From a checkpoint of a small image classifier: 24-pixel images.
Rows from block 2 of a small image classifier, named by matrix and row number. Rows with one number belong to one channel. Each number is 500 + 25 x the weight over its row's rms, rounded and kept within 0 to 999. All counts start at 0. Numbers have three digits each. After the name is the row's rms in percent of the matrix's.
After each channel's rows are labels from the 100 images, of 14976, where the channel reaches its highest value: "top examples" is what is common among them. Only what is clearly more common there than usual is listed. The data: gratings and oriented noise at many angles and scales.
# convs0: first 3x3 conv (model.blocks.2.convs.0.weight, 48x48x3x3, each kernel summed), inputs 0-47
# convs1: second 3x3 conv (model.blocks.2.convs.1.weight, 48x48x3x3, transposed, each kernel summed), outputs 0-47

convs0.6 096:522479457490467471475533490481501505501453480500487487481486479475482463524509474480538487529545501491517509497479457471487435487478477502468483
convs1.6 097:446501509514502494501504485489555481488456449494496464512533535508485492471499491514455487468517465491523468474504495512478486452462476486519484
top examples: coloured; filtered noise; very coarse; angle: stripes at 150 degrees

convs0.18 092:494476499484498513456526510471565499439502509505529477532535524492482512453497490480518494510522514516529561529509524489490482483496496477496466
convs1.18 087:491490477503502505523479494480534473466487482505515507491466526480469467491475495508473506539491494481492561501533442505467515467448466540495509
top examples: windowed patch; stripes at 150 degrees; stripes at 165 degrees

convs0.3 083:457494490449497503463528503488529494490443509484482522503476481508474536500514476468456459471499509479481488533491521477485501466478475454493473
convs1.3 115:467476484467519502523484535491512476489522471504530459519476478479489471483501475487485495489495556497447486504524471485458493452485483544529514
top examples: windowed patch; stripes at 120 degrees; medium

convs0.43 082:483473469459466501476522516490503518469481486529512492518484511471459503478535474466503464503524515455523524475437526490484489485475475495541497
convs1.43 122:473518515510499490512512468512558481513512540527487506518509545511504537483547546544514533463533509502519497504513491507485505506479498536554520
top examples: stripes at 0 degrees; filtered noise; stripes at 165 degrees

convs0.29 078:476502456498482471500541515492487477513497470484445500454472438477491466508525489486508466505515484474505485476471471477474481483508475491456484
convs1.29 113:481493471499545495526520502477553453536519510550527502466476518513458485457504475534482512503530516490511491517508484499467511473489476525505536
top examples: very fine; stripes at 165 degrees; stripes at 0 degrees

convs0.23 084:505503466467463485479493526478486507476502519487480501485497494507482488504540486493528485509582524479551504483465491482469456476489487519466462
convs1.23 091:475505484515494523519506528512518488510493451513488510487498495487500501446512503522478535458473484526511515511520494570479500453459495533549528
top examples: coloured; very coarse; filtered noise

convs0.27 102:508545490526485489516465454505455490504493476536456502446479461522499497481507520479445473498491519501494491460521489514496526490537470527496501
convs1.27 083:475487537487511475517534509488508450534474500510478456466492519497477471464471511528474514501518509471498488523527481506457506499449441520494508
top examples: windowed patch; stripes at 90 degrees; stripes at 75 degrees

convs0.41 107:492505480474512492511532514492487473496520460516489515483542475487499484471481578519473496478474476523478478497531472487494468500521488500445453
convs1.41 094:495490499488505486489504518465548481496496496516477457472492521486475455504501517455477504502482518444473499496496461466457503479458445517473507
top examples: windowed patch; stripes at 120 degrees; stripes at 105 degrees

convs0.25 136:491500462504502465517534469479475461533488473458452492455500466497490498463476507465476473483502509489476509464484457484485485485509461498465490
convs1.25 110:461462502487493511491482449507496486496490491484500521502506515453467505482456465524489497492476485501489472488501539502434506476463474511563516
top examples: windowed patch; stripes at 15 degrees; stripes at 0 degrees

convs0.39 076:481475529480526540496534491510512510469500524482526478508475523541500519486482468430481511508541529514521470507483473510504504485508505492435473
convs1.39 088:488484529459533516507494496488483472489494514490514508514504514485471470512446477486462534512485512485483503505533454506455541480464457553495524
top examples: windowed patch

convs0.37 104:517449493509509517466558485499505485456514499516491481464506468530490508502539471472496493464527494474544456466490508488444483481488498494495493
convs1.37 073:477489508467497509499467464481463506480461507464529463506440498498536511476520487518488500465478498526494482468505508519482520468480540552474478
top examples: windowed patch; very coarse; stripes at 165 degrees

convs0.47 086:490496499481508511483549469510525508463484515512566483519519563507506539517510516455528531516473546504510517479468512493498509509517486509459492
convs1.47 087:479491526476503501507511489504508448482482510477496489508495540495467476482471496519459520508508502482478495525537454511443516493459443553504514
top examples: windowed patch; stripes at 150 degrees; stripes at 0 degrees

convs0.28 116:545521468511478461495500506487511441509511478488514467479503437483486507464497528521501501464536472493509471470518486469514489463507463500499467
convs1.28 147:491512487512521512572540517503522491510471504494517512511502538519505486486510507527514541524560543474514516507525483570503528515479513502517499
top examples: filtered noise; very coarse; stripes at 75 degrees

convs0.16 114:539539514533498512528511466521459481520520497542468518473526491537524498528504521480467506491512528527491458472508496520517509507554503539488530
convs1.16 085:516460514481517520524504481525498469507470516505487466497497515502473474461484486512506540469496519503492514528547465522451507461508450548493534
top examples: windowed patch; stripes at 60 degrees; stripes at 75 degrees

convs0.44 098:464496475490475525472533533487515473461535479522514462491513494467483534504533473462513467468504501492507521488461534480457524476500491471521524
convs1.44 136:480500502512515490544529496484533486486469533513520501491457543536475486496534528528492521490507518517550543505499489552482488519529504518554503
top examples: filtered noise; stripes at 135 degrees

convs0.42 136:462487467482478501480470468491498493473506496478499470514474516490453509491541482475500470491514528480507486495475525473476528476464483446566486
convs1.42 095:528467475530445510523491492505490495484507457527500545485516496447462468479493462516516517517506456495506497517541492489483482491507440501515512
top examples: stripes at 30 degrees; windowed patch

convs0.38 084:509504504494525513509474517487545459485516505476484468500561519511502531469507569492470506505529492527501490492543534521541528507519483481468485
convs1.38 087:486482494477517494522508485487505466466488482508528487481492516471475469488451499515470511513488507470485525494541474495442529468440465547491503
top examples: windowed patch; stripes at 150 degrees; stripes at 135 degrees

convs0.32 083:480533475488484457505517513474506456543511469475431511483506454465507486531477491523458458482500487522499493462502494502470492479501476509502489
convs1.32 084:476499521509532525517502469474500436472457513498477486476474534498462524478454507514463490502475484504511530501521472497464529473448501509510501
top examples: windowed patch; medium; stripes at 165 degrees

convs0.46 100:429495469460483490471527490486516480472495465496512458480453516488501523498505491482514484491516529502508530487444484481481524489535478453500505
convs1.46 119:501512503506481490472546476502534449481504525513454483492526549509472488464496548515488539482503498483533513546531475499474500524509463499525497
top examples: fine; windowed patch; stripes at 75 degrees

convs0.34 063:519559491458487507466486496487501491526517520526485498535528488497488517458447487498513503533465479504500427489525516479494510473516477492488463
convs1.34 082:513466495472508494491495504507523472485459505489468492481480527483463457462468485497489504502506503468472503519541474473458504490469459573494508
top examples: windowed patch; stripes at 120 degrees

convs0.24 106:479514476482488484471505505460545487512551471459479512475561520493482519493464531493521501497493506525509501502490476477502474497521487460453454
convs1.24 109:503510472489500482505511521482568471463501478501491485503475534475468467491486458493474497520500518447457481528524474483482494470469475542500516
top examples: windowed patch; stripes at 120 degrees; stripes at 135 degrees

convs0.31 090:505508457487492476496585545492524468536502494502483509520517469488504502528494508522504483486563514522549487518486501474493472485514484508477481
convs1.31 109:524469521457489488474510513493455492461477456478530492520508477485446439490519507507511506485505515526531534533493484534487508483497466536506493
top examples: very coarse; windowed patch; filtered noise

convs0.14 082:507565484509491506513528543518482508537539501536488496489490517490484563503530560478470502491498517517511489490527479494495505479544490467484479
convs1.14 120:488470491488505456502519528492558494494474491527476496468497532492478450504527515503494493520495497457492517504506437493463520469450463505479511
top examples: windowed patch; stripes at 105 degrees; stripes at 120 degrees